Weights of a small segmentation model: arch efficientnet.
Rows from block 9, named by matrix and row number. Each number is 200 + 20 x the weight over its row's rms, rounded and kept within 0 to 999. All counts start at 0. After the name is the row's rms in percent of the matrix's.
# convs0: expand pointwise conv (model.blocks.9.convs.0.weight, 384x96x1x1), inputs 0-95
convs0.117,112,170,217,205,223,205,215,194,199,195,189,194,196,237,204,186,196,176,213,158,200,254,186,165,204,211,200,208,218,204,225,246,223,181,207,197,218,179,199,205,235,226,234,230,190,208,229,201,179,217,186,219,198,188,241,194,209,196,213,200,189,218,205,177,214,241,194,181,182,229,170,208,218,191,207,193,193,194,214,210,234,183,190,183,181,206,194,202,193,164,199,237,230,227,209,238,200
convs0.118,089,178,186,180,203,197,203,197,204,220,233,178,205,250,192,216,196,187,192,243,222,188,174,186,210,199,197,176,201,202,200,233,205,191,193,156,214,224,198,225,156,203,201,180,205,188,201,184,178,197,218,204,190,229,224,224,146,229,209,216,198,188,193,192,208,195,194,190,222,204,162,207,205,193,188,185,171,173,212,181,211,171,222,200,249,187,178,209,202,164,213,183,164,178,181,188,208
convs0.119,089,218,153,178,224,240,190,166,172,217,195,224,213,165,216,193,196,216,183,201,182,202,180,215,225,229,184,191,183,210,194,214,220,208,207,209,174,223,201,223,212,208,216,207,179,206,218,182,221,179,194,225,199,207,166,186,185,196,187,194,195,207,223,211,180,203,168,186,147,265,172,218,197,213,193,173,209,208,197,174,197,174,192,190,218,219,216,216,194,178,171,178,189,222,209,210,182
convs0.120,111,210,237,200,217,202,230,219,177,209,216,237,231,199,192,177,213,186,195,223,173,186,181,240,161,223,192,239,192,204,219,216,206,192,181,186,224,218,196,182,233,193,202,157,202,190,210,205,219,179,218,188,193,174,180,202,206,194,215,159,188,216,204,187,195,182,192,203,196,226,188,181,228,224,166,175,203,187,233,185,215,188,228,200,213,197,215,166,163,176,164,209,184,181,222,195,196
convs0.121,071,203,189,199,178,227,172,218,200,214,192,223,246,187,220,190,170,215,177,181,215,228,202,195,196,212,195,209,177,220,210,199,212,205,202,230,225,186,181,217,210,161,177,192,175,228,179,195,235,211,168,202,186,170,195,207,180,187,196,207,215,215,169,195,207,187,145,228,207,212,227,217,232,189,204,194,199,184,210,171,232,210,226,225,205,226,188,209,217,218,161,243,186,205,187,220,204
convs0.122,081,180,194,180,158,212,216,176,232,187,194,197,187,173,220,225,181,158,192,166,223,191,207,176,218,167,213,201,216,173,205,167,196,171,210,176,213,189,173,218,213,191,213,178,196,173,187,209,239,234,219,197,201,217,241,209,244,185,181,224,166,213,203,193,194,219,195,223,227,192,195,180,192,196,194,181,198,221,201,201,203,188,217,162,215,173,189,197,204,198,198,201,165,220,174,228,197
convs0.123,108,187,169,179,193,196,196,179,222,219,231,189,206,188,168,218,182,198,192,224,256,188,198,217,244,207,174,203,215,218,199,213,180,192,222,169,183,216,218,233,198,189,224,177,212,170,202,235,204,180,207,176,210,171,217,189,193,187,185,210,225,224,184,181,210,190,188,231,167,223,200,202,235,187,195,219,175,161,207,176,180,175,197,198,181,214,199,209,206,203,185,236,192,171,210,167,200
convs0.124,095,213,191,223,214,206,185,202,189,234,201,205,184,258,168,204,200,218,205,206,178,178,207,212,244,186,185,197,201,200,212,177,208,183,187,231,174,181,196,228,192,205,200,202,214,189,185,221,181,197,234,215,171,216,215,207,188,199,183,209,177,196,168,195,205,186,215,239,197,211,177,193,209,199,226,224,193,187,215,183,177,140,236,235,234,226,211,189,208,192,193,236,227,200,193,179,171
convs0.125,106,191,189,208,173,173,191,224,164,250,220,222,212,213,183,217,190,202,229,195,232,194,219,189,221,210,179,212,182,163,194,185,207,160,186,183,214,194,192,215,154,225,180,181,214,170,195,214,191,213,202,191,199,232,209,201,180,188,217,201,184,214,169,190,197,210,202,213,227,166,173,213,182,207,157,228,180,182,187,200,184,214,231,175,211,182,192,191,182,205,240,226,214,223,223,201,198
convs0.126,083,198,167,213,207,230,220,190,167,176,213,192,201,190,207,197,180,166,211,187,189,209,186,215,223,197,213,220,177,190,195,185,199,226,205,226,175,207,248,186,177,240,174,235,211,197,189,134,196,207,174,189,176,210,205,191,198,187,193,192,220,228,231,237,199,214,177,203,222,174,192,220,205,217,175,234,216,198,234,196,219,224,194,198,216,207,198,211,207,201,211,159,230,188,195,217,209
convs0.127,087,200,185,231,185,231,183,174,181,206,215,195,204,211,212,194,194,180,182,184,190,176,234,172,170,209,214,175,144,228,183,185,208,228,226,199,180,185,186,190,192,199,217,198,238,202,245,182,191,184,184,193,240,204,212,200,220,195,230,136,162,203,186,200,183,212,189,206,169,236,215,169,215,204,203,215,188,200,181,217,182,208,195,198,199,184,185,204,194,172,218,194,183,186,208,189,193
convs0.128,102,196,207,226,166,174,222,193,180,227,176,220,233,218,198,213,199,215,201,204,227,208,196,199,210,216,183,233,212,191,203,182,205,193,213,190,221,159,168,195,223,231,205,198,207,187,171,183,191,205,184,205,175,191,251,214,215,228,200,222,201,195,186,173,202,221,168,214,221,226,201,231,208,201,197,223,208,201,201,208,162,195,214,220,213,220,144,192,176,175,248,218,191,207,198,223,228
convs0.129,098,182,188,231,147,188,221,202,185,184,214,227,246,174,229,203,197,200,178,195,200,208,211,207,182,192,239,210,190,203,223,188,222,216,211,172,179,194,209,192,194,205,147,195,208,209,225,204,224,243,225,208,209,242,202,167,181,213,218,207,195,205,155,190,186,218,188,187,161,207,183,203,201,185,202,230,197,201,207,213,195,192,201,207,193,210,222,183,219,187,224,218,177,168,174,220,224
convs0.130,082,205,163,210,257,202,190,201,216,211,202,245,162,196,198,216,191,186,192,237,206,189,195,216,209,227,198,234,201,195,220,184,190,205,189,203,228,213,219,190,201,210,206,165,244,229,198,202,218,224,207,233,161,212,218,169,204,208,216,187,193,191,210,190,221,196,196,201,249,218,203,187,235,187,187,244,171,203,209,202,220,194,194,187,232,219,181,223,201,201,183,201,191,216,239,193,194
convs0.131,121,197,188,193,183,204,177,214,195,182,173,215,188,201,196,203,215,182,207,131,227,187,208,201,179,178,196,181,191,169,177,204,201,198,191,150,209,182,207,219,172,191,209,185,193,216,244,182,241,199,215,173,223,194,174,204,229,193,190,195,196,168,187,162,194,185,189,215,200,193,184,206,191,197,240,201,192,162,214,174,188,212,157,211,191,218,174,196,178,170,181,190,196,206,192,160,197
convs0.132,120,215,177,172,226,197,215,192,174,206,201,218,234,162,220,204,216,181,202,200,208,221,177,171,210,181,226,153,210,228,209,216,203,219,214,200,198,185,216,189,165,218,173,192,229,209,205,193,189,197,216,199,212,213,215,174,216,186,223,190,169,214,179,200,200,181,216,225,207,195,232,237,214,229,201,246,167,232,222,203,219,211,199,193,202,217,222,233,204,201,182,199,196,258,215,198,220
convs0.133,102,225,183,162,200,204,207,176,197,230,227,200,175,190,196,177,208,219,202,222,199,229,228,149,205,209,219,197,190,226,167,185,208,194,194,195,218,187,228,234,204,194,177,173,202,193,239,213,192,196,201,207,163,214,209,212,252,191,212,197,218,199,192,219,189,212,227,185,208,188,169,211,230,209,183,207,188,196,213,237,191,201,181,151,187,194,188,180,168,215,179,233,203,214,208,165,201
convs0.134,098,171,178,217,192,200,218,194,214,207,176,185,211,211,207,168,199,199,208,229,195,211,190,221,195,223,200,193,210,218,210,209,185,208,227,185,191,214,198,210,204,230,207,220,161,176,222,212,193,199,165,176,187,181,205,190,207,205,194,176,169,175,189,199,228,192,150,205,242,195,208,189,194,200,232,154,201,190,169,210,203,205,213,195,198,204,219,195,211,266,171,185,186,205,256,168,179
convs0.135,082,205,175,206,206,180,239,234,192,188,217,197,174,207,194,188,207,197,249,217,182,207,210,184,181,220,192,201,193,212,203,183,183,198,180,185,240,171,157,202,149,213,203,225,213,209,232,163,197,214,198,214,195,166,181,211,220,225,222,221,175,192,183,170,201,201,203,188,220,196,210,234,211,180,213,189,198,233,216,208,190,216,181,175,207,203,178,176,205,201,157,223,200,223,224,235,188
convs0.136,090,224,210,188,187,184,195,226,166,166,198,212,221,205,207,216,198,174,237,239,182,218,184,206,163,220,172,215,168,177,231,214,189,220,181,226,207,177,183,195,184,210,211,200,227,231,208,188,210,220,211,182,212,169,186,187,211,207,234,166,205,219,216,221,196,219,168,223,191,200,172,196,217,227,204,213,187,164,213,184,219,195,166,183,189,200,168,180,210,202,194,198,159,185,226,189,211
convs0.137,094,221,173,214,227,204,212,212,184,203,191,203,188,179,179,171,195,177,194,206,208,188,208,180,190,195,169,196,196,172,193,209,193,180,210,190,178,208,170,207,193,209,197,193,198,197,223,242,194,175,232,219,223,152,195,189,196,223,172,186,226,171,199,237,189,198,188,222,204,191,212,190,245,183,183,202,215,180,218,237,199,183,247,184,206,228,140,198,213,188,222,194,187,242,188,212,190
convs0.138,097,188,199,180,220,183,189,224,236,162,209,211,209,189,182,178,162,196,186,177,215,227,210,191,198,177,199,182,220,191,182,232,180,227,207,209,195,196,176,238,184,196,200,204,177,172,181,170,252,223,188,191,223,210,207,219,191,201,196,195,231,182,209,205,233,213,178,178,223,194,188,205,167,191,202,190,198,183,198,212,247,169,166,178,164,198,184,197,228,190,176,209,209,229,177,201,183
convs0.139,061,205,222,188,192,207,201,251,198,165,204,173,200,198,183,160,180,207,169,199,213,215,216,211,226,199,225,167,199,190,215,175,197,204,200,193,150,215,202,168,204,184,197,205,213,187,181,185,210,208,207,197,217,204,166,224,239,194,207,228,212,174,199,169,213,183,205,182,228,163,220,197,224,227,228,205,180,216,200,185,171,200,205,212,199,209,177,201,203,216,209,242,219,214,235,218,246
convs0.140,121,203,194,217,184,170,186,207,175,200,199,212,151,197,204,206,212,184,237,177,222,191,181,191,188,202,183,171,171,179,216,214,208,191,191,163,177,167,244,212,196,210,193,192,210,182,210,228,210,174,224,178,192,219,177,194,218,202,184,175,187,171,189,150,200,177,220,205,212,172,191,197,194,196,219,187,205,194,230,167,205,214,171,201,217,219,185,183,162,178,167,203,162,185,220,227,205
convs0.141,095,234,227,263,195,190,204,187,194,220,183,209,165,200,194,169,243,172,184,230,209,191,185,207,204,205,239,179,191,192,187,179,210,195,202,201,237,168,216,182,171,211,192,209,203,221,190,211,214,184,199,224,203,179,173,230,180,195,200,205,184,171,201,177,186,239,209,178,194,222,219,184,215,208,210,207,205,215,188,179,146,195,183,231,181,211,205,193,227,183,183,207,208,224,181,191,185
convs0.142,089,233,222,176,193,174,183,209,198,210,203,201,233,184,184,223,180,188,185,184,206,190,222,193,228,216,182,230,164,205,196,174,182,193,195,231,201,162,214,204,175,164,209,215,211,194,179,211,231,216,196,206,210,260,216,174,194,205,170,215,202,171,185,206,194,209,183,193,212,216,186,181,190,181,180,197,218,219,226,236,212,189,221,192,194,174,187,188,174,198,184,250,236,203,217,186,229
convs0.143,089,170,205,221,173,212,208,200,205,185,219,200,207,231,202,194,203,205,167,247,226,237,199,222,208,183,197,178,218,223,208,163,179,211,182,189,175,200,205,207,240,221,214,238,178,236,200,196,226,189,230,211,212,194,206,220,191,228,196,192,189,222,187,205,185,253,193,198,259,159,227,208,192,196,213,202,176,193,171,197,229,191,211,212,199,188,209,203,180,192,214,213,213,181,216,191,182
convs0.144,091,237,182,156,195,224,234,193,214,190,201,196,231,186,213,223,236,176,185,204,224,221,169,221,213,217,199,201,193,194,155,210,193,177,218,156,186,187,211,168,203,179,188,205,229,188,161,210,202,219,249,197,247,204,183,204,176,208,194,217,178,211,204,197,178,192,187,165,206,233,220,230,222,213,176,188,214,168,219,198,194,191,189,204,203,198,193,188,203,215,188,188,183,219,185,189,193
convs0.145,084,180,213,213,207,202,209,224,221,167,168,186,173,207,192,200,212,182,210,199,196,249,180,194,249,224,210,201,192,170,203,219,216,190,226,236,200,193,220,162,229,171,191,209,188,221,220,195,168,200,193,185,166,154,204,200,192,208,184,173,244,197,199,207,256,198,208,180,184,219,222,205,237,207,221,183,176,225,200,201,207,191,213,216,179,210,207,221,202,196,181,186,194,206,206,184,196
convs0.146,120,200,180,172,174,193,187,186,180,218,211,207,182,247,207,176,208,178,214,211,230,203,172,183,185,180,209,182,169,168,167,166,224,220,210,170,178,185,200,219,223,181,187,218,224,179,159,189,205,170,179,198,176,190,192,212,186,189,202,182,186,200,249,187,200,196,221,156,219,188,221,203,197,207,196,197,216,220,184,207,193,188,225,199,167,189,204,202,197,160,169,197,212,198,244,191,193
convs0.147,098,199,200,187,161,170,210,146,213,205,183,219,203,192,220,192,174,178,189,193,199,221,205,193,211,211,173,216,206,159,199,210,216,176,206,211,205,193,225,197,184,237,191,184,206,162,166,195,201,184,221,192,247,256,211,213,181,188,217,184,211,217,211,189,176,223,221,203,187,188,170,181,180,232,239,217,207,200,209,212,185,197,202,230,203,204,172,177,222,179,220,196,227,211,197,181,181
convs0.148,083,194,198,243,204,185,222,183,212,228,216,225,212,206,205,186,220,208,195,187,231,268,198,200,211,163,184,176,198,218,207,207,198,192,222,207,247,193,229,231,200,187,231,206,193,178,214,198,194,217,195,186,200,166,184,209,234,185,158,210,193,189,215,218,180,230,191,245,196,222,186,199,189,226,200,176,194,194,182,202,196,195,177,194,221,176,211,204,194,181,200,203,223,238,175,199,234
convs0.149,101,182,209,194,205,210,198,205,182,169,211,219,178,222,212,191,216,196,183,221,220,185,169,188,231,197,207,165,168,223,200,198,185,187,199,229,200,200,214,197,233,175,220,242,188,211,252,224,176,177,218,217,241,182,189,201,201,222,180,212,176,197,212,187,203,195,186,179,145,199,167,213,226,226,176,232,203,211,188,204,195,199,190,192,188,218,179,192,218,187,211,185,198,203,223,149,217
convs0.150,089,175,191,197,180,207,203,198,253,200,233,228,190,196,232,157,193,234,206,202,182,201,211,202,213,176,178,207,203,221,183,174,221,203,167,207,203,211,184,192,203,211,170,157,202,186,195,201,211,196,223,178,205,201,192,166,183,196,197,185,196,191,176,186,195,179,219,160,167,216,204,193,216,205,204,205,223,193,195,227,211,175,181,222,200,186,259,207,243,188,204,183,189,229,167,184,171
convs0.151,095,208,203,194,196,209,212,215,168,230,189,164,217,188,198,187,210,185,203,229,173,195,166,188,199,194,188,203,180,203,174,257,215,171,192,239,225,177,219,210,217,199,232,224,211,165,222,179,207,219,203,214,221,194,202,234,182,206,218,183,177,163,208,165,205,211,201,217,187,176,223,205,202,206,207,161,184,193,195,202,203,228,194,183,217,196,219,193,235,242,204,237,214,225,222,184,205
convs0.152,095,218,190,161,214,218,220,183,227,183,176,196,234,209,206,189,178,197,201,197,182,195,203,187,193,217,251,186,203,198,195,206,210,195,194,199,225,229,145,210,190,218,203,193,164,191,236,222,223,216,241,188,194,210,184,185,172,223,203,240,220,190,178,195,197,181,195,178,192,214,230,166,219,203,203,188,149,196,192,212,184,183,206,185,203,165,212,186,193,216,156,211,188,218,206,190,171
convs0.153,121,202,202,190,193,256,226,172,206,201,194,202,195,211,211,217,196,228,216,187,200,207,201,229,197,223,173,188,208,214,194,237,223,202,190,204,182,212,186,185,244,182,227,203,198,209,183,203,191,220,201,188,208,222,169,198,214,192,184,200,199,198,180,234,177,194,222,193,237,261,195,214,235,233,186,206,215,208,211,169,198,230,198,202,207,171,206,151,176,180,186,159,209,206,169,209,191
convs0.154,076,235,188,201,172,191,195,228,192,173,187,163,204,220,166,228,197,268,176,212,211,224,194,194,199,164,212,159,214,222,189,192,196,198,217,209,189,205,201,228,161,222,209,192,172,197,228,172,207,188,198,194,182,211,200,202,228,196,155,221,196,200,188,193,180,194,194,202,178,199,188,204,172,198,185,196,198,197,197,214,182,192,176,202,199,180,180,221,223,185,226,234,223,152,192,223,209
convs0.155,099,191,203,168,195,221,168,182,228,206,232,191,201,202,223,232,214,219,181,226,206,194,202,195,176,230,198,203,204,208,172,190,183,173,206,179,207,232,193,215,212,229,195,195,172,194,209,196,157,227,192,224,168,162,176,195,178,213,254,194,238,193,215,201,211,182,215,182,224,203,191,214,188,205,235,196,194,222,211,216,185,186,183,186,179,203,198,222,241,190,173,214,186,190,206,222,157
convs0.156,090,186,193,246,246,212,176,198,206,224,177,196,206,210,202,216,190,190,188,192,190,167,212,217,191,199,194,204,231,205,194,202,193,204,207,192,194,164,191,194,208,219,201,207,180,187,215,209,171,210,189,232,226,207,177,180,176,203,206,165,193,185,148,168,172,190,166,168,188,178,203,220,204,182,242,172,216,167,190,213,166,188,192,217,205,164,195,197,202,198,242,189,195,191,181,233,170
convs0.157,092,212,186,181,176,195,225,196,173,189,178,193,176,193,215,191,179,189,212,239,185,190,162,180,231,197,194,188,170,206,229,216,196,178,199,211,228,180,225,220,198,184,179,202,211,202,177,187,242,212,179,219,254,192,225,228,188,189,165,194,183,203,187,234,212,180,196,189,236,169,202,193,190,184,195,206,229,198,202,202,197,196,159,193,217,228,227,189,219,226,231,205,215,212,220,230,177
convs0.158,095,182,185,204,208,178,192,175,202,211,216,202,193,222,207,195,242,207,227,188,147,191,228,175,223,197,247,210,204,179,210,193,201,166,236,193,209,165,180,168,188,167,212,209,229,228,221,193,221,214,191,215,193,188,188,210,164,213,196,216,163,223,179,199,178,224,183,209,205,179,202,214,200,243,195,208,200,199,204,172,214,200,212,197,203,198,175,204,207,213,197,191,164,152,180,199,226
convs0.159,106,213,173,202,183,196,205,198,183,239,183,184,187,183,193,192,198,191,189,208,189,199,221,200,179,162,188,193,184,237,185,226,191,199,217,213,196,215,200,214,224,223,160,226,187,218,185,209,175,206,189,228,215,194,208,229,188,185,202,207,187,159,188,204,167,206,175,241,183,225,186,226,202,167,184,175,200,198,182,212,175,191,175,174,182,176,198,190,205,245,222,190,184,196,222,184,135
convs0.160,082,206,186,201,183,190,193,199,211,200,221,188,178,184,190,171,179,182,181,238,232,210,247,194,207,215,185,161,181,201,201,213,174,184,193,209,199,181,221,169,207,193,188,173,210,193,211,199,209,177,230,182,208,200,228,217,252,188,196,176,185,193,232,198,165,216,213,201,218,236,225,183,168,175,202,168,218,212,190,208,170,222,214,193,212,220,176,214,170,167,236,202,233,204,190,197,214
convs0.161,085,220,234,207,227,194,188,186,183,155,192,201,219,203,204,225,237,226,195,193,205,214,182,214,206,219,222,187,185,206,166,203,254,217,190,228,212,180,221,178,199,210,209,214,175,231,225,220,186,214,203,233,189,198,158,218,196,210,189,205,212,171,195,187,219,202,183,208,214,183,209,183,201,202,182,184,175,218,226,229,201,203,186,221,186,197,173,183,216,163,257,190,211,204,235,180,207
convs0.162,110,221,196,174,212,182,188,176,193,183,172,187,195,164,224,187,215,187,184,197,205,184,226,177,209,219,194,190,148,180,222,187,182,179,231,229,212,189,187,199,254,206,217,200,218,201,211,191,214,223,191,223,212,157,173,217,184,198,156,155,210,230,200,175,205,178,212,182,186,194,202,172,199,184,204,176,222,205,192,203,205,231,184,194,194,221,200,179,222,191,237,222,207,216,208,228,197
convs0.163,081,220,220,172,204,199,177,206,203,171,177,184,199,204,207,201,231,206,184,183,191,219,188,220,207,188,247,165,214,190,179,168,176,235,174,215,197,215,192,179,197,231,201,189,188,157,214,195,175,171,181,191,179,186,224,201,222,237,230,227,209,201,201,222,194,205,194,169,185,201,203,178,202,227,226,197,205,193,155,212,192,238,175,233,201,207,207,181,202,178,178,159,193,200,182,222,188
convs0.164,102,219,172,212,218,211,173,192,180,162,218,226,165,197,199,225,184,182,238,215,180,218,203,227,209,207,173,230,201,228,203,234,215,211,227,190,179,216,192,185,203,172,186,168,205,210,202,229,206,231,197,199,204,203,183,182,226,212,181,173,217,244,197,204,186,192,193,228,194,190,224,219,221,227,237,200,203,226,188,176,229,219,222,233,201,209,231,196,185,209,213,200,229,188,217,168,194
convs0.165,112,223,224,208,186,194,192,177,181,202,201,212,221,224,184,205,189,189,201,162,194,199,204,188,229,203,218,166,172,222,219,240,193,190,232,198,184,213,194,215,235,190,230,194,212,225,184,224,183,228,250,184,209,158,206,169,179,240,206,208,202,200,203,209,218,184,189,210,173,214,212,227,204,178,203,207,224,238,183,186,228,177,179,202,188,206,189,200,167,193,217,176,177,227,199,167,217
convs0.166,094,184,224,212,175,196,202,218,218,194,211,197,189,197,228,176,236,174,193,190,218,219,219,197,223,216,191,191,209,209,193,201,181,226,207,200,229,188,151,160,172,194,196,211,215,179,165,181,212,181,179,204,227,245,228,202,199,192,221,172,225,225,221,176,190,209,177,189,181,240,205,194,202,192,241,177,196,184,199,170,170,175,214,190,177,214,203,221,246,206,220,203,207,210,190,223,195
convs0.167,090,174,176,167,204,209,181,213,221,215,203,212,168,199,228,200,209,175,194,196,215,204,215,181,172,209,215,174,144,209,180,164,208,209,167,193,210,191,202,182,207,192,229,173,219,206,178,226,179,202,223,221,209,203,222,189,246,183,201,204,172,181,214,213,204,243,189,169,227,185,174,164,219,217,206,194,199,216,220,229,201,209,203,208,200,170,206,178,203,213,232,183,226,235,192,217,209
convs0.168,106,212,186,184,191,173,221,169,195,187,198,202,188,200,203,184,204,171,188,170,225,231,226,220,187,193,229,218,174,203,191,221,184,218,181,196,224,209,223,210,177,184,194,247,201,170,200,191,224,210,179,194,174,197,185,205,196,223,188,167,243,195,203,194,231,185,201,229,218,199,198,208,241,173,204,235,194,158,198,227,193,171,189,184,211,217,192,192,202,170,201,183,185,169,152,225,209
convs0.169,091,191,212,191,185,147,196,145,181,218,162,158,213,194,204,203,197,183,199,234,176,221,188,193,193,215,177,225,228,188,165,201,174,217,206,212,209,217,205,180,178,187,192,191,200,197,188,200,193,199,183,192,202,217,185,184,223,238,216,197,187,186,178,192,191,216,190,231,212,206,277,198,220,216,233,202,219,185,209,209,200,230,158,199,215,218,213,196,209,205,211,186,189,190,203,202,181
convs0.170,109,215,206,186,244,168,188,188,200,182,233,190,185,144,178,223,166,227,188,233,207,210,173,199,202,220,172,190,210,184,188,197,194,179,198,195,181,191,195,169,219,178,204,191,196,191,187,203,209,190,200,204,245,221,205,187,225,211,223,204,174,205,172,213,188,187,210,186,187,196,221,193,202,214,198,210,220,205,199,222,232,226,196,188,190,223,195,173,197,174,246,256,238,195,179,218,221
convs0.171,104,184,181,170,189,206,218,206,198,199,197,147,216,209,196,178,198,209,195,234,227,207,192,188,175,217,196,206,212,176,191,214,180,187,216,209,189,204,201,216,202,212,211,207,190,227,211,225,195,167,187,196,220,202,206,192,163,231,194,207,222,238,209,200,199,196,221,212,208,209,215,220,248,227,196,272,170,203,228,171,217,178,196,218,231,207,199,180,219,221,201,197,184,224,214,210,152
convs0.172,057,207,217,179,218,155,192,191,220,203,201,196,203,210,218,189,223,195,204,144,199,204,240,222,218,193,237,164,174,172,208,182,225,221,220,201,139,180,184,206,201,216,221,203,214,145,196,213,165,206,217,215,214,223,193,203,199,192,195,214,196,180,196,172,202,210,216,183,185,215,220,192,208,169,236,182,204,175,186,198,200,215,228,201,219,209,206,201,185,193,229,199,206,205,222,183,175
convs0.173,093,175,212,234,203,193,216,175,234,204,188,207,208,187,217,246,175,173,188,201,176,186,199,165,196,168,186,172,204,201,234,209,219,214,225,203,184,204,189,223,191,195,225,184,201,218,197,190,224,164,205,219,177,230,205,182,197,192,213,175,153,187,191,197,206,200,196,173,158,195,190,220,236,197,199,215,212,207,233,179,179,210,208,198,166,167,204,218,225,187,194,199,173,204,199,201,147
convs0.174,087,187,189,225,207,212,198,215,204,193,206,201,184,205,232,199,190,213,227,203,199,199,184,215,197,230,244,186,248,233,190,234,208,209,198,196,256,219,200,192,204,222,216,229,185,195,202,189,210,223,163,185,172,191,175,217,204,204,196,208,191,211,175,213,207,217,160,187,221,186,189,226,216,197,212,193,233,204,176,191,190,184,200,178,187,208,203,204,204,188,218,184,130,237,180,193,162
convs0.175,104,184,222,192,187,203,175,202,207,204,187,206,213,217,206,211,220,217,199,188,222,268,169,195,212,194,215,185,196,171,204,215,191,198,189,198,229,216,200,189,181,184,232,180,166,176,221,207,194,212,182,222,174,217,184,180,193,181,160,194,223,182,147,204,168,221,152,207,223,170,201,201,195,187,249,188,197,190,208,186,207,219,208,202,178,196,190,187,210,213,192,173,207,223,235,174,213
convs0.176,104,179,217,201,243,215,180,177,212,197,158,214,207,169,216,181,225,227,205,227,224,207,231,248,185,208,194,164,221,197,170,175,220,238,214,200,230,184,196,186,225,211,167,217,204,179,222,214,181,195,195,168,197,204,159,190,186,225,173,221,211,172,193,206,204,204,230,195,185,195,195,196,213,207,214,212,233,208,205,199,191,176,194,216,193,183,215,206,173,195,198,193,177,219,172,235,209
convs0.177,096,222,231,215,213,200,229,179,207,212,254,236,196,200,209,219,185,185,189,175,207,170,183,210,213,215,178,176,187,217,149,182,175,200,196,247,189,177,222,200,174,199,220,213,199,235,191,179,194,209,205,214,230,209,185,185,167,197,186,222,209,214,205,212,231,231,209,160,186,196,225,212,174,185,214,191,186,230,219,215,201,186,208,207,182,190,203,173,224,188,217,242,193,183,193,196,187
convs0.178,103,215,176,191,176,213,191,200,170,230,204,183,171,228,169,210,245,206,188,202,216,192,183,163,222,212,200,200,178,217,203,190,204,181,201,232,198,180,213,203,222,178,161,195,202,179,180,205,216,161,192,215,182,154,173,221,198,221,222,220,214,205,159,203,209,160,192,211,176,187,227,193,188,226,221,197,200,224,211,205,206,211,183,181,168,195,181,179,191,230,201,245,203,184,196,199,221
convs0.179,105,186,156,233,206,232,209,162,200,206,206,168,207,200,216,165,221,210,216,244,206,208,206,220,199,195,210,215,166,220,196,236,226,160,223,199,213,209,211,198,189,210,199,191,195,191,196,180,173,220,200,198,196,154,199,206,168,191,170,182,175,200,203,189,189,182,180,192,191,189,215,224,207,193,205,190,217,187,200,190,201,203,171,184,252,171,188,205,211,177,177,183,177,205,163,230,163
convs0.180,097,196,200,202,188,204,196,172,201,197,205,211,192,182,232,218,195,218,230,210,213,200,183,238,177,191,162,186,177,190,174,193,199,218,178,175,191,213,204,189,247,162,181,172,162,215,201,190,232,209,228,244,204,227,186,189,213,218,200,207,217,205,176,194,171,202,207,206,244,195,226,195,170,222,221,245,182,217,190,208,203,200,206,175,203,217,223,165,224,165,175,211,205,195,190,216,202
convs0.181,102,197,180,198,191,176,190,186,216,205,185,211,204,189,227,204,221,209,192,193,199,220,218,161,182,251,222,202,183,179,185,204,220,208,215,213,209,175,215,212,191,141,198,191,176,186,197,192,210,201,192,249,198,197,183,185,195,219,225,168,192,206,186,221,189,200,167,201,212,167,175,227,169,182,245,202,191,181,215,211,207,204,208,201,191,166,181,221,195,181,192,129,193,194,180,207,207
convs0.182,092,183,194,230,205,238,218,188,195,222,187,203,207,221,201,182,223,185,185,179,218,209,196,201,193,144,208,222,246,196,156,242,230,189,182,199,200,205,227,205,218,194,201,189,184,232,188,216,238,180,192,187,199,192,198,178,228,182,201,202,214,226,168,175,184,229,224,185,221,227,196,181,182,206,189,201,182,193,212,211,175,194,201,213,186,201,193,218,202,206,242,204,155,192,215,199,161
convs0.183,093,223,166,213,152,170,173,200,208,200,213,214,209,160,217,191,185,206,173,215,189,185,208,177,156,197,187,229,205,203,217,193,205,201,227,241,205,173,182,191,189,236,211,234,191,189,199,220,215,193,254,232,195,186,201,196,206,182,216,180,199,187,194,202,205,184,218,193,201,197,167,180,221,210,208,165,205,213,193,212,236,147,212,198,185,183,212,229,208,172,188,197,214,183,209,187,207
convs0.184,104,189,193,183,226,153,190,175,212,186,186,225,213,189,188,202,202,199,209,212,195,234,202,208,207,192,211,188,201,180,215,228,207,208,206,184,230,204,184,211,173,175,219,212,223,161,162,193,205,205,173,240,216,221,168,162,186,204,183,211,212,214,219,219,163,232,185,247,185,195,187,187,200,175,217,222,224,209,187,190,213,196,241,180,210,210,197,218,214,230,235,163,218,212,186,212,188
convs0.185,093,199,215,223,184,190,220,176,250,204,187,228,204,178,225,206,206,177,190,214,180,188,242,200,200,239,244,204,173,185,196,203,204,213,205,204,202,207,191,213,186,154,191,191,200,159,183,214,204,223,173,194,213,213,212,205,143,194,188,178,237,230,215,202,187,217,233,214,180,190,148,231,210,191,221,205,189,174,200,192,211,218,226,188,207,200,201,181,223,196,206,214,187,202,198,219,217
convs0.186,108,193,218,202,229,189,197,224,171,188,161,186,181,209,174,186,211,195,199,234,225,192,184,180,224,236,198,209,202,162,195,219,218,200,228,204,212,201,161,217,172,231,231,211,200,197,192,217,220,171,214,203,209,193,185,178,183,206,191,265,180,188,175,235,215,193,179,193,221,221,227,165,219,192,224,189,223,231,188,234,207,182,175,191,194,207,194,215,195,190,214,203,203,220,216,216,221
convs0.187,091,198,198,241,219,196,163,208,181,218,182,193,188,227,205,195,184,211,217,205,187,197,211,234,220,190,188,222,190,218,168,185,199,197,179,230,211,252,183,202,190,189,176,205,174,230,214,200,191,219,215,186,230,203,231,207,154,221,150,185,192,220,171,196,161,203,228,182,224,190,188,170,179,211,211,235,199,227,178,227,188,181,183,212,209,173,204,214,187,191,210,185,193,208,190,182,184
convs0.188,108,158,199,214,216,218,174,255,206,190,181,204,210,226,173,160,221,185,187,200,230,175,193,191,206,230,200,219,221,204,214,200,223,218,181,168,209,220,205,172,167,206,205,186,225,239,186,203,217,204,244,200,224,195,236,205,195,215,218,158,201,194,187,185,208,172,192,192,227,189,199,201,187,180,181,192,235,212,238,187,216,203,208,220,193,213,196,171,235,219,211,188,194,196,187,198,193